From a checkpoint of a small autoregressive pixel model: norm layernorm, normuon at rate 0.03.
Rows from block 3 of a small autoregressive pixel model, named by matrix and row number. Rows with one number belong to one neuron. Each number is 128 + 24 x the weight over its row's rms, rounded and kept within 0 to 255. All counts start at 0. Numbers have three digits each.
After each neuron's rows are labels from the 100 images, of 14976, where the neuron reaches its highest value: "strongest on" is what is common among them. Only what is clearly more common there than usual is listed. The data: simulated grey scan slices of phantoms with and without marks. In brackets: how many of the 100.
# fc1: MLP up (model.blocks.3.mlp.fc1.weight, 1024x256), inputs 43-85
# fc2: MLP down (model.blocks.3.mlp.fc2.weight, 256x1024, transposed), outputs 43-85

fc1.42:142147141120121134103146108131105115121137161141086100089120057140130121119105115104121128136139090129091102145110087131089112132
fc2.42:126140062099121120082133129094138131103132164124161144112161095147138149138119179134110093167130131157078120112101120111124108114
strongest on: limb (98)

fc1.556:146134177109107071115138171116149125136099120134113132098113091121149097138137126104109111148115080100173148131135147134121046086
fc2.556:105155152130137092154121093109098112143101146150113109146150152171129124093112165150158105170155148108096149145107129144053092116
strongest on: chest (100)

fc1.443:111118136113186138073104119131116151082146156146140091168102116113098177122129159139137120159127135164085126125139105105135137130
fc2.443:057160135146186138134159158142104159141119134141116121157124126107132101156114167180155140130141106139053126109119128135143136145
strongest on: streaks (94); low contrast (53)

fc1.601:112132119105114135161163128128127105134104125172130112160126109157096143174140114134142127158120077127111150090134121122127128185
fc2.601:170093152114097117097145161147079108094150113153167141116138121155123095148148074144083088109148102104134106121108090144141109126
strongest on: belly (89)

fc1.585:101149102138122072127150150130097145104151137128144117122118098110131128119139149109134129179113150179123091125132146178143143157
fc2.585:146065127142145132174123120115141140125113150113108127143110096134156104112097080128109139163140108128163101105173114083132134097
strongest on: head (98)

fc1.650:132117169107124150107140175100102101153150105134146138140122115147094131076190109111162137139105146132143200170131123134127143130
fc2.650:140082108153105152132073123122145116104120166134117151126101097157101164065100139123165176132127128096118135117105145141125137128
strongest on: chest (100)

fc1.315:103107132143129166115137125129142142156143138131169159138187096131135157147150152158154133119169148127143094123130118113134127137
fc2.315:189116090095113160098117125131165121127144138114159146104131112173099133152110126104097103146142151138135152112114114119140165102
strongest on: belly (98)

fc1.547:112141147109109182101153151099116141122122139135125145127182120092172070142115153123149137135123103145152140131102107111154105157
fc2.547:141073150144114125118130142101129133139095111115157195130114147099153115141127200088131173162129136109115089123123124093101092099
strongest on: head (100)

fc1.578:137165159103126123126125141149115118122141140121111134110129100155131106142062150132099108107084137120125115144106147097100114137
fc2.578:163123147119130138125123105153145111125161100117170101159106091146150126133115135097160109110151079157112106111116161131112114169
strongest on: head (100)

fc1.751:146092155147181114131123113107096123163122095108130130085141107109147113173126114119136143126091127128145059127111158118126150103
fc2.751:073142070148122098131128098136124120146155122133115156193111116156142124171161135086101136101162147182100177140136128101129121105
strongest on: head (99)

fc1.60:133134118141154130088065120119165117117128135145151151103099133125062126133120123134132151114126092128150129124104131096109139051
fc2.60:153148142158145139088121129132130096128152129114135094102161135085109114120124165113090122089119119112113103157113140118165141131
strongest on: limb (63)

fc1.65:114147140111127106103134148123112107133134116173135146146139155110093105125131125113121144100151151104086144177158093115128080138
fc2.65:134125154107162131105118132106185115144081129129148090172151121153138118148158132123130114094094126104139159112126114099139152125
strongest on: chest (100)

fc1.469:121111133135156114135139166154164093135114126095149110118097127103120130134167119102160133118126123121107126188130140127112138106
fc2.469:137109147127110149135178123136086105129099130144110147135103055159145123109124125057157140138146161127147151108115138122166120101
strongest on: low contrast (73); chest (70)

fc1.520:123154160130122132111122143125134115109147134124105143131140085108160134164124139107106148119131105148106151136107154119139091148
fc2.520:136143105107125124134155150114117139160162135126137086097138144143147123147108171140103131129178107117130165141153127112130111104
strongest on: belly (57)

fc1.727:157131118148109142151185112138143108114130107134157148099116084115127125101050124120131118094153115130120109136126172122141107131
fc2.727:111114113137130141115099150126139117126104131100149114117113094175154134170129143139141159103159145166162148100106157144112132111
strongest on: streaks (100)

fc1.613:125117128154120126115120086146133142156128154135092111144137088137094123077147123178082120144136142098134124160131143126154159122
fc2.613:081148113101149141149134146116122141113126117172124120114141134163119106116103097138103151152087116138156120093120126155142098112
strongest on: chest (74)

fc1.414:138143147116139118113124132093140141156109098111149105094173099142148085136130089137138122125139088095142176114103105131149146104
fc2.414:121084106167101126106119146158122141102135131113108135117125132125106139096188117102143110144190069096122168153174160211143132113
strongest on: streaks (60); chest (58)

fc1.318:095146137118165117169091120137141134082139126187093115117135111147129150152122127111149073134121127119142131104119141139124149145
fc2.318:127122127095118130131094101144106136140149153096149119143129099131112132121151106125137125132084106140151141075146152143126107119
strongest on: head (98)

fc1.110:128106157136129160126133063146100153128109139124144185127104156164132154125128080124146089121102140142117095090180149126159120116
fc2.110:184150113105103132173128116136152116138175126160094129094156161145087164176139163153114129114137127147138142114140107150113129122
strongest on: belly (100)

fc1.11:129141137141113123138153129165116069133101115067123136082103110137101115169142115115133158142157157138124151123134133112167139137
fc2.11:131135108117110151110083131090133156117152162116103122133131098113134106114163124129134078156093125154095130123083113135110112143
strongest on: head (100)

fc1.408:154134153098150115093107116147129178152118121118105191132082131114151087140131104146098108192088153120164135091159119122123122151
fc2.408:152081088116117145110121104120101124070141117130098101105135154151117147151145114075134074133163091135119106093147172096107132112
strongest on: streaks (100)

fc1.438:169168090136125083147176150132109100149156152136170183137106142135149135125171167106121150166145170167108117135133158113145133118
fc2.438:087158099164136134133172154153141168211118169100146132179143127138118133122116154130102138142161151160129161107145169067116124131
strongest on: head (99)

fc1.616:165104117159124166086123122182130082111145115124169112083093106098118132125134144114089113170130139093135090132150154147144090127
fc2.616:157103115153113103131186139122175130138139156125123173117158137108130115089159177132176122118161098118145162169091142154151070108
strongest on: low contrast (77); chest (55)

fc1.346:161103099132166155132111123136109098168131102144118111143124122131115099135156119132111144164138120093102135065123145116130149123
fc2.346:117149107093110107139129098117127090129128125074122139157166135103087125123097128176139179108133132157185160124166132120110152122
strongest on: streaks (90); belly (83)

fc1.724:145139134076123145138127114133154169068149119120122157128159120121163117123135115154124113150134122121143053110126149095091120094
fc2.724:112093128180086138124151137101121115103099131148089116173152124150130064129142125097105109155151120124146115086107116115117112125
strongest on: streaks (100); noisy (70)

fc1.513:125138135121126120111119139102126101120112096102162133111136126168167128158140124155107094115135125133142118120142105165110118126
fc2.513:118150095087132140119154123128107181171139125180113143112090117158124118134123149124113112102127146103160127126069175128080126091
strongest on: head (100)

fc1.399:131164135120164163156078093158099140150146145153105139082142122109113132121112073127165169093136096113158142077115113125118104143
fc2.399:132113108115110180092083106165128133147118104119131123126111131150132123072129096109110121129107150123127100089132155161143133118
strongest on: head (99)

fc1.410:140120130153118146126080091154094134157145121189122140129148138096162139149131153163166134144122106140105123143123138107088087112
fc2.410:131149129098145111115135149139116144114122109103161095166179123138158139141119148130161104152164106133114160117148109108117125137
strongest on: head (90)

fc1.204:102109104089114166157148119149151130114129147139144099133129134145182143153102105149144131148116174112147147157120146118089120124
fc2.204:131127150123116197136107140136128126190163105094111118131132113112099149083147123171127147120105143156166104175102153087146106142
strongest on: low contrast (100)

fc1.618:105113126126065134108097127186134131109171150114097164118147124119157117168125165117102105128140104119136113124142119134073172126
fc2.618:133154128131104111119139121157116127114135170100116107145144120096098118120107154100115120118113121060126158180173121154101102159
strongest on: low contrast (92); head (56)

fc1.336:153143153152131115113127120107164111144108154108146136090132140148137101122112165165156103107109150122114115169109165149095072149
fc2.336:107130152075119073104118118124146156153125104160117149152186057091132137181131128136113169140147130119179145113141125132123106132
strongest on: head (98)

fc1.77:130090075092135164096120084097130128154132106092132172126082137100116119144211117139120111134123151133106122121099163141151120112
fc2.77:106110147096131114117134107095114187137126108094157111123118115144112119140170165107159118148133157176113082130109118119142142150
strongest on: low contrast (56)

fc1.555:107124182166161120137149131111133160104109123147144133140115137126126101122132148105154124086091193085121152169174192110136110177
fc2.555:093131061137139125128136107096101132114114118171159114095139137092072146118101128117123130133126126135155124198122151111099091141
strongest on: chest (100)

fc1.660:147140182144164112117139132127117157136093160086075110115126111159135107149134149107090125125133155145122133135100147092115139151
fc2.660:060137108138112105100092155149136129097105173114135108150125113143140139101098113124095087085128114144096106115126120148090124153
strongest on: limb (99)

fc1.429:120131152121129141129126167084055188118122105167148149138131136141146133144102132098093120110136130144139117109129121068126127099
fc2.429:131147120127183110081110110096154154081144138139126089138128074094142104133145172089092139115138107152146127149131093106124134105
strongest on: low contrast (87); belly (61)

fc1.244:103166133123145109123167133123115122140143102136132118103119164118109141145108093154154123165177137152072117139088145123176153150
fc2.244:121079083135115113094107092137111095123123113168164145150113104103169139155118103132111111150101127107131120176109135143117120082
strongest on: limb (100)

fc1.716:112152146179128102139125135134131062144119103151144171106112132143192116127078101150171186104109128111092127152125139119136130128
fc2.716:169150130093115127131072123117108126152122114140139130123128104091111151111137106133139123121070130090122189116150118111155153114
strongest on: low contrast (100); belly (95)

fc1.745:120142117123120151143171079106140114121115141124177136122165161093140136153132138102091119176119106118131166109117109151120133101
fc2.745:094106117123102123125123123097157086097179128139149137149115147145125151153105117112113150138122103098121124127156099129145102098
strongest on: head (100)

fc1.464:120135136110104162136126152129154129138136107166103136099130128160176135121092139141148105149140117144121107164121117105102103079
fc2.464:130130122105106164147103134120134171174166148158137150138130113098118120101122143151124123151100116082146176149122119131151095140
strongest on: low contrast (100)

fc1.734:136173150149118117112132108112111099128134116145165137153106129104105161067081123117112101124149130080073151156091138125168122150
fc2.734:119116169131123172127135153163148114150143162111159097189153117145106187097134111115148169096145132106159130146103150096144101133
strongest on: streaks (98); noisy (76)

fc1.4:117096176095115111126132131152133125135110108148126108161161129124130134091096135107103150158095124123176115103128167125175138171
fc2.4:147105123156100128126183124141132150123156156117178104145130128157105115136150105177103126084158136130120128105127141115143136127
strongest on: streaks (100); noisy (73)

fc1.306:108156147167116132103106141107125128136122139134126128148124159102171129186093146113099137154160131121157152105126127150128174109
fc2.306:096124121167142157144164115146169151132101151160186110136153120139139107123114104105119166133128113104166119143125133168154115121
strongest on: head (99)

fc1.538:090104112140163110128144142131082176050116092099121120106171161160112124129124127140168088124119127184141196126088121143117124160
fc2.538:100129175130144163156133093118134127135122097183123136165116100115162055151146146137147099115123099141091109135155107106152125151
strongest on: belly (54)

fc1.665:076106132141135096115120132177129130168112124143136147118106138136143120124147101136140140086137142166167150125117181134095181096
fc2.665:162157101095132123134164137099174161112136128110091132085097139170131121173098143103137124113125128107091147127115097125136110114
strongest on: chest (100)

fc1.485:161096111133097124117102123124120138130125166140147149062148150139139146100112110122155133119130077156121154131111135149144093136
fc2.485:095150146142172135128151110069137172116136141123117133133086100123131154182143164106170177159103112129147125122094121126155173097
strongest on: chest (100)

fc1.258:123095117151133098108139100146119092137127105094151115163139147140126114160106160177095131126148121086143081112105128146154138057
fc2.258:160123171123137144100110125144127137083170119116147135113139097116124144158114104122148155116115129188101103104139142125129146107
strongest on: belly (80)

fc1.67:167188095160132119102111130138126153118116140135142136098078097117152138120115152106116185138162108145092111130122072151137108139
fc2.67:111099139119122122101113098149165119123128108087111107102110099190125136136111118143129141101156126140145121149147106134104131108
strongest on: chest (59)

fc1.696:120121123129152136123148093125099122142126110144141171155101120108125123145159123113128101136121137140107136164158117149178126083
fc2.696:138147110096181120121168108130113136093130131130146120109151111122156108160156121098126140155088146130119106154115119092159142108
strongest on: belly (85)

fc1.26:131132127105113101092120098148120146139119132118118186096142141160118136127174137097108135132117139163101113127156086162135154123
fc2.26:102086124104130103123118134111120141096087122128163141154153110084149138169158128139147090115141138118101114160118131110128157129
strongest on: streaks (86)

fc1.147:084096133145126125157135091107138127131138108129124154136154129136101120134092154137150126153088157146129129127100171129141126129
fc2.147:118126102128126122123133128103165096130152133131163148118122149157122139133119138075135110131128133121148159160093126097162140115
strongest on: belly (100)

fc1.718:131138138062128112123158053135133114159151143161120132103121090104146144170150125148133116118123135114113119120131173100155085130
fc2.718:147139108092116152166084124128156114124136122150075118134139089143094135153129123149145120122138078144117083131117103113162142124
strongest on: head (99)

fc1.116:094131150133107157108161145127150148128114066118128125117143101107121157167131134130156140168102119140164143136134128118161153154
fc2.116:121133147087130085182111089127101125089165156143120091111154136153112133116130120116104127113146105113131102163088100088120164135
strongest on: head (79)

fc1.195:075117125168128103120128152129068142134136110095123109110162113103097135093152077131168120151148173156131127089089108148141138154
fc2.195:138090094160147109127158138139137138120091117126165156084143134123138096133119123115144109110104108123171108119124153178064142095
strongest on: chest (100)

fc1.69:164055123097161136165132133164069116166120122118143126135079139149129133134144119145119164184143133144174109074142113131136161116
fc2.69:108151105229156160065154163089117120116153131112120118162099128142100143150149103136112141114143110142103178145112163135139140178
strongest on: streaks (71); chest (69)

fc1.576:169146082106122086129088129134138109101137147144145141102130113101107099145149117109094137129135148093182098133117080088154120151
fc2.576:099140141128157133091156143157107115097123129100138128142092103177125106095142091166093131113113116150157137106159132134143122091
strongest on: head (100)

fc1.526:122126172128123137169173149136143114134119106106204151140132149100119153156136164125116140123103160130088125186121176112170089143
fc2.526:081135115128105166102108132140137150135113137157132125085163144135116197091114093137116133129140127087123114135124140086157129153
strongest on: low contrast (90); streaks (81); noisy (69); head (63)

fc1.491:108128134157152130128115160155130143158129120122132042140109092140109134075120132121143098120137123132119139105117133124094130161
fc2.491:163116139102132135121104118115122144142110169182161111133138161080144088114116112102137132121114151106138108128102115157159086098
strongest on: head (95)

fc1.403:172139123133118091143136111102150158128146146142162147129095131122132180118169142117158136165100142153109138095124173111136139120
fc2.403:118098084105157174107157078167107154125114144117145118097133100135172118130105125166127161146115168164115163114118131112176147144
strongest on: head (92)

fc1.393:124145119115108128120122088120166097144142081109123094125137136130112145163120139137114147162112108138107112100112141159171129117
fc2.393:124142130088093177123150113101127121109174093057121168129126157111114118110124122113128155137132141095117155141139141154131147110
strongest on: head (92)

fc1.287:105127141144126163163150164144108130113129112125154125154122127124096167145128100180100157117129142110121135151107165146157104113
fc2.287:095145173139130156124102148107131106127153130093102111125157102094106135151150106137144150107111160128172132143133110130127115123
strongest on: low contrast (100)

fc1.560:119142155145112124095103112138160143135074116137152129134070128111128141072152109178150124115108128129113138098137163136095171175
fc2.560:088121118108085152152120084155193166114114130124178126126100136151123111083094133149152140139143138090154099130122160095113147084
strongest on: chest (100); low contrast (58)

fc1.223:084139142156124158150139094088121149141114119159120208102109142113109134104110134161111135111137162141116098100104139152102096152
fc2.223:090157174151096092127147164166131162172166096090119111089156162107176124130124132124133136116111179152132128165147120130082110097
strongest on: low contrast (79)

fc1.142:132132151152104116131148119107125152165138143185141093100113092162127123135156115098127167155150110139112134117145099102143155109
fc2.142:106151104156137126158135144090176127133106099105122114125120126149119103065131068102145153102206121091120092096114138169139129099
strongest on: belly (100)

fc1.173:122145173135120146103129175141111155126135102133093149115096159079120122130181129127163111121123132090130102134118139108119114133
fc2.173:150160116156148111091101146153109133105113180114128156153136157129091142119168139165162141125142115129134092151109135112144146145
strongest on: limb (100)

fc1.743:111139106127097130113106138125145169153111102126117113104148119134096146082132129166105143158132127115131114131173143144086114167
fc2.743:169065071145134149136187145151170118135129132070095161137101179158150154159140136125112149143162134129107116096134114109138128091
strongest on: belly (100); streaks (66); low contrast (51)

fc1.90:146102137114142107140119156137098101177124132142119103154128126114106070172093139109110108147095119166127093150118130118142126122
fc2.90:098066119114139142124135152139108115104133147081131099134148115101138081142142139124148133120100132159134139145106119138147127134
strongest on: streaks (93); belly (82)

fc1.329:096134112149138150111107148116165126095151127162121107133143097168111153140127115087116119153119117130124091129110127198141093103
fc2.329:123144104142138149119079138094118118133102101144122104151161175118167155098111144136083143098114164114147075143099078151159125063
strongest on: head (100)

fc1.294:137110113118128150143154138145097118118087074154078111120110109110107121139130106142130128144098141171127131105168090122102162143
fc2.294:079147137133143115149104093153097119148085148140093126146100133131123150170087109115110125084100105115106137144128158137150074111
strongest on: chest (57)

fc1.206:117101126162153130137144149133109159162140163131124109132152130139131126156117146166087186117128156137120121119125154133137106129
fc2.206:117122099067129127137152112120129120101117107147166146149163132143127161090122119178138099139134151144146136131138143102070140127
strongest on: streaks (54)

fc1.711:147134134162138131115097104146081075113110138128156100126092118153133095156129107185164101154133171117140092150107143110112156134
fc2.711:157112172095136126088088123144116115136146151181105107117143111105136126122127116124155157131108109123094146071130110151165152123
strongest on: low contrast (100); belly (100)

fc1.135:177145118103137141105113171144114132087155116102123157134109142188157127112129125138151148106135133122105091100106145108172132093
fc2.135:104144124157124111110123109140107120135146110087094149150114182138154081138129170137105117085162115112105152119145121136111089138
strongest on: head (100)

fc1.266:103108142115165170083154156188145141131120087106109120133073112133105137133082145156163122132127164150108129147099128140093161120
fc2.266:133094129085100128127140084126112119135154156122121129137126123110165126119096101165141111142125129152068125092130138136079117151
strongest on: limb (95)

fc1.276:182101163168136127089119129131127120147117120120149110141169120147124152105144114149139130122092123155102122163139117138133119129
fc2.276:164117142113098159140092107127120135064125151102176078120145136082077115163148162133140129116128122101184147053198105142113097085
strongest on: head (97)

fc1.70:105180134126084110139170193112137103179152120081126087146126097119122156090134112117102156151128126174128099126168140169124139161
fc2.70:122100105136160109130164142120134130129119115141089146102088112107147085154134110140101121132138118119148148111120110091105111120
strongest on: head (100)

fc1.228:088124130131145151160141140111166102131159148176113139120122142135178156127097119120142140108143156103109118179129164124155125076
fc2.228:155124089099113186099142165164138166172160125104145093132139101065120144082150123140102119140110118094141128126121107126163115146
strongest on: low contrast (100); limb (88)

fc1.323:124140111152125159142141173106146162168143160092134097135184104126116117103143106101104106150123148124142161133118179117132108122
fc2.323:119086136131106084140148076149131113147120144117116158170131126186144159096119119109161105101162149126135089116099123124144144130
strongest on: belly (99)

fc1.728:138142117100096122077147103152098103133142135118128180155098138113120130163139116143143185116117150110131131128110146147151124165
fc2.728:151128103089120148123200166125133173163142148104102142110132135142121126111097127141127170088154151132148123111128127135088151101
strongest on: chest (97)